From a checkpoint of a small masked spectrogram model.
Model: encoder norm rmsnorm, encoder width 256, decoder layers 6.
Training: soap at rate 0.0029, 11300 steps.
Data: trained on struck, bounced, scraped and rolled objects made by modal synthesis, 78125 training examples, 37.0 epochs.
Rows from block 7 of the encoder, named by matrix and row number. Rows with one number belong to one neuron. Each number is 200 + 20 x the weight over the matrix's rms, rounded and kept within 0 to 999. All counts start at 0.
# gate: MLP gate (encoder.blocks.7.mlp.gate.weight, 1024x256), inputs 52-103
# fc1: MLP up (encoder.blocks.7.mlp.fc1.weight, 1024x256), inputs 52-103
# fc2: MLP down (encoder.blocks.7.mlp.fc2.weight, 256x1024, transposed), outputs 52-103
gate.901,198,206,201,197,209,200,191,195,202,195,206,200,202,209,202,195,199,209,197,196,201,196,199,203,204,211,192,202,190,193,198,196,215,202,196,204,188,195,210,195,196,200,198,197,194,211,204,199,191,197,204,195
gate.902,203,211,193,199,201,200,194,199,195,206,198,194,195,203,211,192,211,205,188,206,186,190,200,204,205,197,193,196,210,206,200,202,195,191,196,203,200,189,192,207,207,206,199,181,188,205,202,226,192,207,191,199
gate.903,185,205,190,167,181,194,168,225,228,191,218,186,191,201,169,215,187,276,189,179,186,175,190,242,230,215,181,170,209,200,171,186,235,194,199,145,225,198,168,184,150,146,227,119,131,223,218,174,236,218,218,194
gate.904,203,194,204,171,191,178,222,202,198,208,198,190,222,184,191,198,192,182,206,218,186,195,216,194,233,207,239,215,177,205,230,217,176,178,196,227,199,183,215,164,203,192,199,201,170,193,194,174,176,209,195,171
gate.905,191,199,205,193,200,194,195,199,201,189,198,193,201,212,208,209,194,205,199,197,213,191,203,213,207,206,203,204,194,206,206,197,196,199,191,202,190,192,196,198,203,203,199,188,208,195,186,201,199,208,211,200
gate.906,208,217,206,198,199,206,186,192,214,209,201,209,205,202,215,200,199,195,202,194,184,184,216,216,199,184,200,198,203,188,191,190,200,214,201,207,197,198,200,195,194,208,204,200,208,194,201,209,210,198,208,205
gate.907,184,193,187,200,209,188,205,212,193,194,203,190,202,183,201,200,203,199,189,192,201,201,202,205,199,211,192,202,210,181,206,190,194,200,197,198,207,210,204,205,208,201,205,206,189,205,184,195,207,208,183,212
gate.908,203,214,196,200,189,208,207,209,190,200,197,191,204,187,191,188,195,191,191,187,196,199,212,199,194,203,197,198,205,210,192,204,196,196,189,190,215,189,196,215,207,201,202,190,203,204,203,207,199,192,191,180
gate.909,209,208,197,221,194,165,166,238,144,179,182,227,208,212,187,195,216,162,174,176,162,186,216,176,208,201,235,196,220,199,178,152,196,193,239,250,202,192,181,184,226,182,236,212,185,220,195,244,211,209,219,170
gate.910,202,188,200,195,199,195,205,201,197,176,203,191,226,214,223,206,203,195,208,196,215,198,218,220,171,219,196,195,205,195,214,191,177,215,222,197,217,208,224,200,214,210,184,191,201,209,173,213,188,183,201,198
gate.911,206,201,203,193,250,221,175,208,187,227,213,220,210,202,195,208,190,217,249,211,200,202,219,256,236,245,195,215,193,212,172,189,163,182,203,187,219,227,198,170,176,167,196,202,190,226,224,202,198,220,190,155
gate.912,192,189,198,201,200,199,199,203,204,187,204,199,207,208,203,205,197,207,191,211,197,212,193,195,197,205,221,215,192,198,193,205,196,198,208,196,189,202,200,196,209,192,211,202,210,212,201,207,196,197,210,195
gate.913,206,192,176,197,207,199,143,197,177,174,233,245,217,187,258,222,197,191,208,216,206,223,209,215,222,190,243,196,255,202,167,155,169,250,187,175,256,193,185,236,183,192,206,162,212,230,202,194,158,145,220,152
gate.914,211,185,209,262,213,198,188,235,170,208,201,180,183,176,245,188,181,180,172,202,190,186,236,214,219,181,203,192,214,197,218,215,207,224,202,216,170,239,189,207,198,194,187,181,208,191,190,222,196,226,176,215
gate.915,164,215,198,210,234,172,250,225,209,196,208,196,209,195,184,166,196,199,193,169,194,224,238,191,219,217,155,217,203,226,205,216,212,181,199,193,221,210,168,198,194,165,196,251,212,226,217,211,209,199,168,207
gate.916,196,191,201,208,191,202,210,206,210,192,205,191,203,211,198,194,208,199,195,191,197,196,203,210,211,202,196,195,201,204,198,186,196,194,195,202,205,198,205,203,209,204,195,189,194,194,191,189,197,191,205,196
gate.917,184,241,211,168,181,208,227,203,236,196,176,171,226,187,233,236,196,192,181,206,204,223,212,199,182,195,209,184,224,218,192,173,215,251,226,182,221,195,164,177,157,160,256,221,209,204,160,195,224,175,134,213
gate.918,208,204,172,205,171,188,197,181,201,198,173,177,189,183,225,218,206,211,175,207,169,211,195,247,181,226,225,196,192,179,178,223,178,206,222,204,218,222,208,177,208,207,155,210,202,194,185,213,215,197,191,154
gate.919,178,190,206,190,217,197,190,206,199,193,195,192,223,198,204,196,201,207,227,195,176,171,211,198,199,191,219,199,214,193,191,183,202,196,196,204,190,208,213,202,191,190,206,218,195,191,184,188,202,200,199,206
gate.920,191,205,196,194,200,198,207,207,211,189,206,207,194,213,203,189,214,201,195,190,216,197,192,183,194,208,196,196,187,212,211,198,201,191,207,194,191,209,201,200,195,189,199,209,199,204,220,201,202,201,199,190
gate.921,205,208,193,205,210,181,195,207,210,201,197,191,196,200,213,204,203,198,199,208,193,201,208,213,205,208,190,195,198,196,216,199,204,191,198,207,212,198,198,197,201,212,207,197,206,198,211,204,205,208,199,213
gate.922,204,215,189,205,193,195,204,197,201,204,204,193,201,201,194,183,213,200,186,230,206,197,204,177,202,200,191,188,192,206,215,224,194,186,202,186,210,206,190,195,214,201,190,184,182,195,202,201,198,220,197,193
gate.923,228,215,157,184,220,198,224,193,209,210,167,184,190,163,175,186,225,217,226,247,181,215,194,203,218,183,226,188,204,189,192,142,193,197,206,222,169,181,185,225,174,207,208,200,215,208,201,156,201,210,211,207
gate.924,182,248,182,212,196,195,217,220,197,199,199,206,228,198,219,190,207,192,187,192,202,209,205,214,237,189,197,185,197,212,221,197,189,194,216,216,188,201,213,199,161,187,219,206,218,208,183,201,210,204,200,177
gate.925,185,227,226,250,266,152,159,197,209,213,161,132,274,237,203,129,216,188,211,213,215,186,195,190,254,196,85,118,159,193,204,177,182,109,231,205,210,164,152,155,194,235,174,170,181,176,193,213,193,213,208,184
gate.926,199,186,216,205,207,199,201,211,202,207,203,199,204,199,209,187,201,196,196,199,207,199,202,203,206,190,197,201,185,203,197,183,193,199,203,202,188,191,202,196,194,204,206,185,197,206,185,195,191,198,208,204
gate.927,207,200,184,213,201,210,212,183,220,210,196,188,203,196,203,202,195,194,189,185,195,203,221,190,171,201,198,180,206,191,204,204,186,196,178,189,191,206,191,201,222,204,209,212,192,196,199,194,195,208,190,198
gate.928,205,209,206,206,208,202,205,196,195,189,199,202,189,196,192,224,194,190,184,203,183,213,205,208,197,211,188,208,199,208,216,205,207,196,207,188,204,188,206,209,197,203,197,201,194,208,209,214,206,196,206,186
gate.929,213,183,188,195,210,198,208,210,204,199,212,197,210,204,192,192,214,182,214,215,181,203,206,194,180,192,206,190,202,192,202,173,200,189,184,200,177,208,206,190,217,206,228,205,198,214,201,209,195,206,201,198
gate.930,206,211,206,220,195,184,191,197,202,203,201,196,221,205,195,200,204,199,194,206,196,191,206,194,202,213,206,206,199,204,198,200,207,185,203,189,185,195,204,201,201,194,198,207,214,202,203,201,201,208,189,171
gate.931,204,192,209,201,200,207,210,197,173,195,199,203,195,209,199,185,199,189,205,198,196,184,194,202,195,222,210,205,193,198,185,196,192,200,193,209,202,213,206,209,201,191,220,215,206,185,193,182,204,203,207,179
gate.932,214,206,197,211,200,204,190,205,197,205,192,189,204,203,201,204,212,203,199,199,204,201,196,194,202,194,193,191,194,189,211,186,193,204,212,200,196,212,202,202,197,212,195,203,192,203,192,203,209,205,198,211
gate.933,200,240,123,147,197,155,202,233,192,212,206,209,199,207,236,217,229,221,179,180,203,184,185,225,166,183,199,196,234,157,185,189,205,195,202,214,196,208,195,205,202,197,195,208,155,201,180,205,224,192,182,191
gate.934,206,213,146,249,170,214,202,168,213,183,157,163,234,234,199,245,213,220,258,200,213,219,184,184,198,246,207,196,181,176,200,155,223,189,179,197,198,193,230,222,221,187,207,220,184,227,148,196,232,192,240,171
gate.935,178,192,221,194,181,215,210,192,198,209,212,205,207,194,210,204,190,212,211,203,205,199,196,194,209,204,196,200,187,194,204,194,186,207,195,195,195,206,212,217,212,200,212,211,196,196,197,210,201,191,199,203
gate.936,197,206,206,186,197,203,207,208,195,209,207,189,183,207,194,205,193,198,193,194,203,199,194,213,201,217,211,205,208,198,193,206,215,209,186,215,206,208,185,187,212,206,206,204,199,192,197,202,205,199,194,187
gate.937,182,184,171,200,197,190,173,228,150,180,169,230,286,253,225,221,214,195,224,129,154,207,246,191,202,242,222,224,215,197,175,204,193,174,240,166,183,207,184,214,189,168,226,216,196,227,208,218,230,195,199,184
gate.938,209,179,216,184,196,202,207,188,215,201,202,195,199,193,218,207,192,197,216,213,210,198,184,186,209,207,186,193,213,211,199,204,191,176,183,218,183,210,202,190,198,210,200,181,187,196,215,196,198,212,187,193
gate.939,189,163,208,204,214,217,229,224,176,223,191,227,226,207,206,241,154,164,161,239,177,217,157,209,194,182,200,203,234,219,221,253,188,161,203,137,200,191,214,223,167,206,236,204,186,211,195,280,220,230,192,183
gate.940,186,206,218,204,195,197,201,208,213,198,205,202,195,218,200,202,205,199,203,204,192,189,209,216,216,206,191,204,205,198,202,183,192,200,196,199,190,190,202,197,194,208,193,207,206,203,203,197,192,200,183,211
gate.941,192,209,192,200,192,191,202,194,194,190,201,199,201,202,207,193,184,211,206,198,203,203,198,208,200,207,190,215,193,191,193,193,192,186,208,203,198,191,203,202,195,195,200,192,215,203,189,193,205,195,194,205
gate.942,186,196,203,198,194,199,193,214,210,199,204,198,208,206,202,200,200,204,197,193,205,219,213,204,200,200,194,202,197,208,200,206,199,206,199,199,201,202,199,194,196,192,204,194,205,205,205,196,197,204,194,204
fc1.901,205,204,202,199,199,197,199,208,201,207,199,210,210,199,202,202,201,199,201,192,191,191,188,204,199,201,197,191,196,201,204,197,208,188,203,211,202,200,200,216,206,188,200,201,206,202,193,202,198,202,208,197
fc1.902,201,210,198,213,190,208,204,202,185,198,197,205,215,215,203,195,196,211,204,207,198,199,191,219,202,200,206,192,206,188,190,203,195,198,201,202,199,193,202,186,215,194,209,200,197,190,199,194,191,192,204,188
fc1.903,202,173,232,247,211,242,223,184,174,208,175,211,210,205,261,178,208,154,207,240,213,234,208,226,187,180,181,241,163,195,241,233,192,224,201,247,157,163,245,193,187,244,205,253,231,211,189,225,183,190,200,207
fc1.904,188,191,218,202,194,235,205,204,203,162,183,227,176,186,199,219,188,195,171,180,193,197,201,205,192,203,192,191,197,198,209,232,203,211,187,199,181,210,196,205,183,169,175,197,221,223,224,224,234,179,211,232
fc1.905,200,197,185,203,207,190,208,209,193,206,206,199,194,199,195,210,204,194,215,194,206,206,201,207,197,195,192,202,193,197,200,204,209,204,198,206,195,202,189,196,192,194,198,204,199,200,187,213,203,215,195,195
fc1.906,201,200,212,198,209,194,192,196,209,208,196,205,201,196,212,203,186,196,193,206,203,192,203,204,196,207,208,197,203,192,203,187,202,209,198,206,203,194,215,212,207,200,201,211,210,194,198,214,212,204,205,199
fc1.907,210,209,201,192,207,202,195,192,202,208,192,198,197,193,195,194,203,194,199,210,203,199,190,198,197,194,192,200,201,204,204,180,193,196,206,197,216,190,195,203,200,197,201,197,194,195,193,202,209,194,190,198
fc1.908,197,198,211,210,202,206,202,194,196,208,199,201,199,201,192,199,206,194,189,194,186,196,203,194,203,214,190,196,195,195,200,203,195,197,189,207,210,201,200,200,201,202,194,201,194,197,196,192,196,207,196,194
fc1.909,209,255,192,200,183,154,168,185,149,179,196,202,187,235,204,201,231,186,164,177,203,209,189,151,169,216,204,174,176,181,190,221,238,210,188,246,211,188,195,193,199,182,223,214,215,179,245,224,199,197,200,179
fc1.910,190,189,223,206,189,206,211,208,209,209,203,210,212,188,194,198,207,212,204,215,194,215,205,210,203,176,209,204,196,195,198,211,210,183,171,210,188,189,210,186,212,195,218,215,185,213,203,202,207,212,181,220
fc1.911,182,225,228,184,202,194,239,215,222,185,194,214,208,194,230,201,190,189,206,195,206,191,176,162,173,187,228,173,182,203,207,222,209,200,220,201,223,210,231,211,206,180,160,183,169,201,194,196,207,210,195,188
fc1.912,191,183,192,207,195,212,206,195,188,194,201,191,194,212,214,209,201,192,210,198,210,211,196,190,200,212,213,202,194,199,200,202,192,196,200,201,210,201,204,183,200,203,212,193,215,211,199,200,194,212,215,189
fc1.913,191,188,268,242,228,220,230,206,207,203,208,221,205,200,190,207,249,204,229,229,196,237,197,206,191,241,185,210,221,194,229,239,191,163,209,206,142,206,204,174,210,212,194,219,218,191,238,210,192,238,191,249
fc1.914,177,207,204,210,212,185,208,205,192,204,204,185,192,159,186,207,179,204,231,198,190,189,211,188,210,219,223,220,204,151,207,195,205,174,172,215,235,196,199,185,195,181,202,186,174,199,215,213,169,216,215,123
fc1.915,188,197,213,205,225,171,230,230,211,189,192,174,234,200,210,177,200,216,173,179,203,226,234,197,222,193,176,217,198,210,196,215,206,187,182,196,214,195,195,196,226,180,194,223,194,227,183,220,230,229,180,202
fc1.916,198,205,194,199,200,203,203,205,202,198,200,189,196,203,200,199,208,191,210,198,197,203,212,193,200,210,196,200,203,200,190,208,196,203,195,203,204,198,206,208,197,205,203,200,201,202,210,183,198,204,202,199
fc1.917,201,183,198,198,194,180,176,197,166,202,238,201,178,228,183,161,218,222,246,204,186,178,158,220,198,226,190,206,151,183,211,194,203,163,191,257,168,195,223,226,208,199,199,200,187,209,209,211,189,246,247,205
fc1.918,174,235,213,219,212,158,138,243,180,203,214,186,252,224,198,207,197,168,219,168,205,229,211,163,228,202,184,195,203,206,196,120,251,190,199,233,189,176,154,237,204,198,242,204,213,200,208,192,187,171,231,178
fc1.919,196,204,201,204,203,186,195,209,203,203,194,190,203,191,198,195,196,208,197,193,199,209,211,192,228,196,191,209,184,194,204,214,196,199,193,218,191,197,202,185,204,206,213,196,202,212,190,214,193,209,199,199
fc1.920,205,205,196,205,196,194,192,209,187,204,198,212,205,203,201,193,207,198,198,185,185,196,197,191,188,193,195,197,191,187,205,188,197,202,204,189,209,206,206,204,193,194,193,201,194,191,206,185,204,184,198,205
fc1.921,202,196,201,189,212,202,188,204,200,191,214,201,196,196,205,205,196,201,203,204,199,213,195,199,195,191,209,201,207,210,189,191,202,208,197,193,205,199,200,205,195,223,198,195,213,198,202,186,198,198,181,209
fc1.922,193,200,199,193,192,207,199,199,201,191,206,196,207,213,200,183,182,195,188,211,202,187,192,194,206,204,185,184,192,205,207,213,196,191,209,186,204,213,192,200,203,204,204,177,180,197,198,194,186,202,192,188
fc1.923,188,146,235,232,177,209,194,214,217,195,229,213,226,238,245,230,188,172,177,196,224,171,185,189,188,240,189,210,189,213,225,222,212,220,233,217,227,212,223,152,245,228,175,190,199,187,175,224,202,172,216,210
fc1.924,200,213,185,216,203,181,216,212,187,205,191,190,213,193,216,202,178,196,191,190,201,208,195,212,199,185,197,182,223,210,209,191,201,207,202,197,177,214,203,206,182,199,195,203,221,208,198,204,204,190,221,193
fc1.925,232,195,137,206,155,183,227,195,234,150,213,216,195,141,234,282,177,176,130,137,165,222,223,219,132,242,305,224,187,197,205,195,213,280,203,173,106,189,213,251,129,146,234,245,293,189,143,205,271,183,201,226
fc1.926,203,186,216,201,196,197,191,204,191,193,201,187,207,198,193,185,207,214,203,205,213,195,200,201,200,194,202,197,202,195,195,188,196,209,192,203,189,196,202,207,204,202,186,190,206,206,201,191,194,198,205,199
fc1.927,194,183,202,218,202,194,210,183,218,198,205,198,200,211,207,206,196,198,216,203,199,183,188,194,203,208,200,195,212,211,196,193,210,209,194,202,188,197,198,181,194,212,193,200,203,205,208,207,210,197,204,174
fc1.928,211,191,220,204,186,207,194,200,190,205,200,197,188,200,192,198,197,189,200,208,193,192,200,209,191,197,193,201,188,190,202,188,203,200,199,192,195,191,212,209,203,200,193,191,205,202,200,193,189,203,213,216
fc1.929,201,187,192,192,206,204,220,218,205,207,214,204,205,204,180,181,214,177,219,220,183,206,215,201,195,196,210,183,198,197,214,181,199,178,181,216,191,207,196,197,204,211,213,205,201,210,195,208,194,187,198,215
fc1.930,207,208,206,210,200,202,194,197,197,200,203,205,212,193,178,203,198,195,200,190,187,198,198,205,201,205,226,207,188,221,196,211,208,177,208,188,202,186,208,212,204,187,195,221,201,206,216,213,200,205,199,181
fc1.931,202,194,203,193,189,214,199,202,189,202,202,210,202,186,201,190,200,195,205,191,184,182,186,194,195,220,197,199,197,199,186,202,203,193,199,184,185,212,208,207,203,212,206,218,197,185,200,189,198,188,206,184
fc1.932,199,201,195,211,205,196,203,202,200,196,198,199,201,213,204,210,194,204,205,199,214,212,194,209,209,204,213,202,197,204,196,200,207,204,209,206,196,202,202,208,203,204,201,209,189,190,214,196,214,192,197,183
fc1.933,178,200,194,182,185,174,201,199,207,211,183,194,219,215,225,181,210,210,165,166,209,180,216,170,226,176,201,160,209,175,170,166,173,186,204,192,231,201,202,228,181,168,180,190,193,208,177,194,227,194,181,171
fc1.934,215,190,156,248,206,213,204,183,204,187,158,167,232,229,224,215,197,210,249,222,204,219,191,181,205,242,224,218,215,154,180,167,228,212,217,182,198,175,199,219,217,205,195,222,184,227,143,196,201,185,230,189
fc1.935,193,217,205,204,193,202,188,212,199,209,213,209,207,215,197,198,198,212,208,199,208,195,193,192,203,193,222,199,189,187,196,206,187,200,199,194,196,193,204,198,213,191,197,217,206,205,178,191,202,207,207,215
fc1.936,185,201,208,213,214,192,195,206,191,210,197,194,207,200,190,206,190,189,195,201,199,199,211,196,210,212,198,207,211,199,186,200,194,208,197,202,197,193,212,206,190,192,198,195,208,212,199,180,210,218,205,202
fc1.937,233,211,182,200,206,188,209,195,194,185,205,210,194,164,189,188,200,170,172,207,222,184,210,213,93,198,184,174,201,174,210,166,220,230,214,229,208,184,225,218,220,240,198,209,200,190,217,206,201,172,219,210
fc1.938,204,203,185,198,226,177,186,218,210,187,204,203,210,181,208,193,212,208,199,204,194,222,199,207,175,225,202,188,218,178,186,208,192,208,226,192,209,213,190,197,198,186,204,200,197,184,191,197,197,200,203,194
fc1.939,218,236,213,165,181,226,231,206,225,175,269,201,196,180,196,219,166,250,200,198,214,210,240,230,206,205,228,170,136,191,177,206,209,218,172,192,207,207,194,175,223,181,184,146,202,182,201,147,207,156,187,224
fc1.940,210,187,205,196,206,203,219,202,184,193,197,189,201,196,201,206,195,194,193,191,193,211,205,210,189,202,200,190,193,202,193,201,202,201,198,200,200,195,191,202,210,199,203,187,200,202,203,200,203,193,223,195
fc1.941,186,203,202,214,204,198,202,198,199,206,206,195,207,198,208,200,181,200,195,193,204,209,204,209,208,191,213,191,198,191,204,196,210,211,198,211,190,193,214,202,194,194,208,206,199,190,201,200,206,200,207,200
fc1.942,203,188,199,199,201,197,200,200,205,198,211,194,198,212,206,213,198,210,204,198,199,199,200,199,192,197,202,201,207,198,190,213,204,198,206,205,205,189,195,189,188,209,207,198,205,207,204,206,190,214,198,200
fc2.901,201,204,202,200,191,196,197,199,204,195,200,205,192,202,205,199,195,201,202,204,195,199,205,204,200,190,202,195,204,195,201,205,201,204,199,201,197,201,192,195,206,204,198,199,204,200,197,196,202,204,196,193
fc2.902,200,197,196,202,181,203,199,194,212,198,207,211,201,194,218,201,186,202,222,214,204,202,211,199,210,197,192,194,208,217,211,194,192,201,202,226,212,192,208,208,207,201,213,193,195,191,200,191,192,203,199,212
fc2.903,191,204,180,161,236,193,211,227,233,189,156,187,228,181,174,175,208,222,132,229,210,194,217,206,201,219,195,197,174,221,156,155,183,172,157,183,198,139,144,209,202,224,176,180,150,145,163,133,141,183,204,192
fc2.904,189,190,189,210,184,211,198,217,193,217,184,179,193,194,213,186,193,192,191,198,242,196,198,210,193,206,202,206,210,175,213,182,193,185,221,197,179,195,219,217,193,180,196,184,198,165,177,182,191,197,205,170
fc2.905,190,204,190,193,191,198,188,190,200,183,191,210,216,191,176,212,204,199,186,221,203,186,192,211,201,215,199,190,211,211,193,206,196,199,187,214,209,195,212,208,204,199,206,207,209,221,187,188,201,207,200,212
fc2.906,198,204,194,187,197,204,194,193,194,201,193,202,200,200,195,204,197,204,200,200,197,201,198,198,191,202,190,188,197,196,189,204,186,197,199,200,200,200,200,193,198,199,194,201,194,193,192,199,205,207,205,197
fc2.907,208,192,190,198,201,196,201,201,201,200,201,203,204,199,218,205,192,199,215,198,193,202,205,208,202,195,203,196,195,202,214,210,204,208,193,205,190,208,204,204,205,204,189,209,199,192,196,200,200,206,200,210
fc2.908,208,200,199,184,196,207,186,201,182,198,199,195,203,200,223,206,199,199,201,208,205,201,207,200,198,195,194,202,211,189,192,202,207,207,206,194,209,201,195,206,201,200,191,199,207,198,207,203,203,180,200,205
fc2.909,171,185,215,156,200,136,138,179,172,144,203,218,200,238,203,218,234,199,197,232,217,210,202,201,248,224,220,205,189,241,224,178,215,235,202,195,198,211,244,154,236,200,196,159,189,179,189,168,194,169,219,196
fc2.910,183,199,196,191,206,208,184,206,188,178,172,198,187,208,214,211,218,206,183,218,201,199,217,239,190,187,218,196,215,204,189,189,194,196,218,204,220,197,205,201,219,208,205,192,198,197,195,188,214,191,196,206
fc2.911,179,204,207,175,192,210,187,199,197,199,201,182,192,196,191,218,215,185,214,256,214,205,229,204,167,205,213,201,223,202,206,200,204,203,190,197,225,196,202,156,198,206,186,200,216,164,220,178,209,178,190,212
fc2.912,208,189,208,196,207,218,186,197,203,193,208,202,199,195,201,206,186,225,198,208,197,198,198,197,198,211,194,204,209,201,207,196,208,201,184,198,203,194,203,203,208,203,196,201,209,192,210,205,202,192,208,202
fc2.913,163,202,166,176,218,196,204,231,212,198,232,164,191,225,166,191,173,207,168,199,204,205,209,248,219,147,171,197,188,204,171,213,241,142,191,168,185,169,188,227,179,186,198,206,198,187,236,198,208,178,160,220
fc2.914,201,197,198,198,210,173,221,187,208,194,215,228,219,203,214,182,197,194,173,217,180,177,237,202,168,228,184,203,203,174,222,197,188,208,209,196,212,198,227,187,205,199,204,188,205,203,204,200,214,222,199,157
fc2.915,239,199,187,197,195,217,219,219,191,234,204,218,150,227,177,183,195,187,208,208,191,179,187,183,209,171,207,197,174,210,197,211,217,229,195,182,198,217,171,209,210,203,221,221,221,189,229,196,225,179,201,178
fc2.916,197,196,204,210,204,197,198,199,197,205,204,202,200,193,195,200,199,201,202,200,198,200,195,199,206,205,209,205,204,203,193,202,200,198,201,203,202,199,205,203,203,201,197,204,196,200,208,197,200,194,202,203
fc2.917,202,196,168,212,188,174,172,200,171,212,191,179,170,204,187,212,197,182,210,216,222,206,198,178,200,207,213,204,196,178,197,193,222,195,197,201,160,219,197,200,206,181,177,199,210,165,206,191,179,203,187,195
fc2.918,167,191,204,212,102,195,225,176,209,228,164,230,194,179,219,204,176,189,206,239,227,175,158,182,184,218,144,224,220,184,241,201,186,179,215,264,124,160,228,221,185,192,211,212,208,199,147,189,183,229,172,220
fc2.919,208,191,190,206,201,196,201,209,200,184,205,198,212,193,206,192,210,203,202,200,196,195,214,203,188,190,205,215,197,206,194,186,171,214,182,195,204,199,195,205,198,197,210,207,210,194,203,186,199,187,206,194
fc2.920,190,211,201,210,197,200,198,202,190,214,203,194,209,199,201,207,215,199,200,183,210,206,183,194,222,200,202,210,206,195,185,200,191,198,199,200,201,204,207,195,195,195,193,193,196,202,188,212,208,188,205,207
fc2.921,195,196,206,186,220,210,191,200,193,195,196,200,201,214,203,195,201,202,204,205,200,198,201,208,210,203,198,198,194,203,196,209,206,197,205,211,203,216,196,184,194,192,196,208,193,206,194,210,201,208,201,200
fc2.922,211,192,196,209,205,200,195,193,201,204,195,194,206,204,201,205,200,197,200,200,195,205,202,206,201,192,213,196,203,205,195,198,206,203,194,194,203,205,207,202,200,209,204,210,197,200,200,190,197,200,211,199
fc2.923,163,229,184,218,148,183,214,180,243,200,193,236,186,193,255,192,204,175,221,220,223,193,202,208,200,230,153,214,218,216,232,166,204,184,193,214,180,183,207,201,148,204,194,197,255,168,197,210,206,243,189,195
fc2.924,195,195,190,188,204,199,202,202,213,202,184,192,186,162,202,202,225,216,217,191,176,205,180,196,211,184,218,221,168,213,190,196,221,193,177,208,180,174,230,198,176,216,192,205,185,221,202,210,209,188,206,222
fc2.925,190,208,203,144,216,109,187,202,143,194,197,120,182,112,232,222,189,158,199,97,237,258,184,147,168,220,190,200,140,179,174,146,215,178,183,253,124,160,193,228,240,158,125,221,286,215,151,196,199,231,201,223
fc2.926,211,195,214,201,198,202,203,206,197,197,201,193,193,209,209,189,208,192,224,194,203,204,194,207,212,195,200,202,188,196,196,190,201,198,203,204,208,194,191,196,191,211,203,191,201,196,200,205,201,191,197,199
fc2.927,203,214,194,196,189,208,197,196,208,192,205,201,209,206,187,195,206,175,192,201,202,204,202,210,206,181,195,207,200,195,207,195,192,198,228,200,201,207,197,188,201,183,209,217,209,193,192,188,203,199,214,197
fc2.928,197,204,209,190,202,199,208,194,198,200,199,199,206,185,201,209,201,202,195,196,197,196,184,184,207,205,211,203,208,200,195,193,202,200,195,201,201,204,208,195,202,199,196,194,197,191,197,202,192,205,210,203
fc2.929,205,173,192,232,208,191,207,207,183,182,201,196,214,226,178,187,200,203,205,196,176,201,208,178,226,203,203,173,190,217,175,195,187,192,180,187,208,191,198,188,214,188,191,186,183,204,167,196,214,200,218,170
fc2.930,208,197,210,198,195,209,199,192,195,185,196,211,195,216,201,199,191,201,199,213,205,197,198,186,196,198,193,205,196,197,187,213,218,202,210,189,205,204,203,206,202,196,199,195,193,194,211,208,196,202,208,203
fc2.931,215,188,210,202,211,215,196,196,208,216,195,196,201,221,204,203,200,198,196,189,210,210,208,205,203,182,212,206,212,227,212,187,209,209,188,202,206,196,185,197,204,192,187,193,191,211,188,182,191,194,194,193
fc2.932,197,212,198,208,192,185,205,212,195,200,204,207,199,209,201,202,204,197,196,184,200,200,195,186,210,193,204,195,195,206,196,189,186,203,198,211,187,207,204,197,199,205,198,194,197,196,197,205,201,201,203,210
fc2.933,214,197,197,216,189,229,199,179,201,208,194,223,171,170,189,238,193,212,209,188,193,191,175,171,194,217,197,204,186,177,233,245,210,197,201,192,199,210,201,200,204,191,194,227,221,218,218,252,215,226,190,203
fc2.934,196,230,175,233,195,187,230,177,280,236,178,192,204,200,200,173,215,193,190,255,139,242,191,173,205,180,207,217,170,185,246,198,151,190,190,184,219,218,197,170,176,160,220,243,187,172,203,166,172,195,241,200
fc2.935,204,204,201,198,207,210,196,197,191,193,200,197,203,208,196,186,202,204,198,211,203,206,197,203,186,220,210,193,201,204,196,199,204,208,201,198,192,212,208,194,191,205,205,207,213,182,206,208,204,194,217,206
fc2.936,190,203,188,201,202,195,203,189,205,199,191,209,196,210,202,186,198,198,202,197,190,193,207,192,190,190,211,190,194,199,207,191,204,207,198,200,205,187,199,182,189,195,199,197,202,188,206,198,196,208,201,205
fc2.937,190,203,210,181,218,182,145,240,148,151,160,199,203,173,215,218,212,216,197,181,217,179,146,220,169,222,184,169,249,198,219,200,237,235,188,221,199,186,233,154,234,210,183,213,203,204,178,245,215,200,198,195
fc2.938,189,205,205,186,195,208,201,200,193,196,191,211,194,207,209,206,211,194,188,193,189,212,214,213,198,194,207,200,189,196,203,217,197,187,189,214,199,191,188,190,183,181,187,213,204,194,195,164,209,209,191,217
fc2.939,232,209,200,209,192,204,171,185,176,175,207,187,185,157,203,246,163,204,174,201,196,193,194,181,165,226,148,194,210,195,197,177,174,216,222,198,209,194,214,222,175,185,215,213,215,199,236,207,224,193,217,237
fc2.940,197,202,203,194,194,201,197,196,203,201,197,203,191,193,198,205,198,203,204,209,213,188,194,195,197,192,187,206,194,198,205,195,202,200,201,206,197,202,204,195,198,196,203,205,197,194,201,196,202,197,196,194
fc2.941,207,189,196,200,213,191,203,202,198,205,198,199,203,194,205,199,203,204,197,200,194,200,200,201,195,197,199,208,199,208,205,205,206,201,201,200,196,204,194,195,208,195,199,211,201,209,207,203,205,201,205,193
fc2.942,195,197,209,195,206,201,203,198,196,201,202,205,196,200,202,195,203,203,191,197,197,200,199,204,193,203,206,204,197,189,192,199,205,200,197,195,201,205,206,199,200,199,191,198,199,195,200,199,202,196,196,201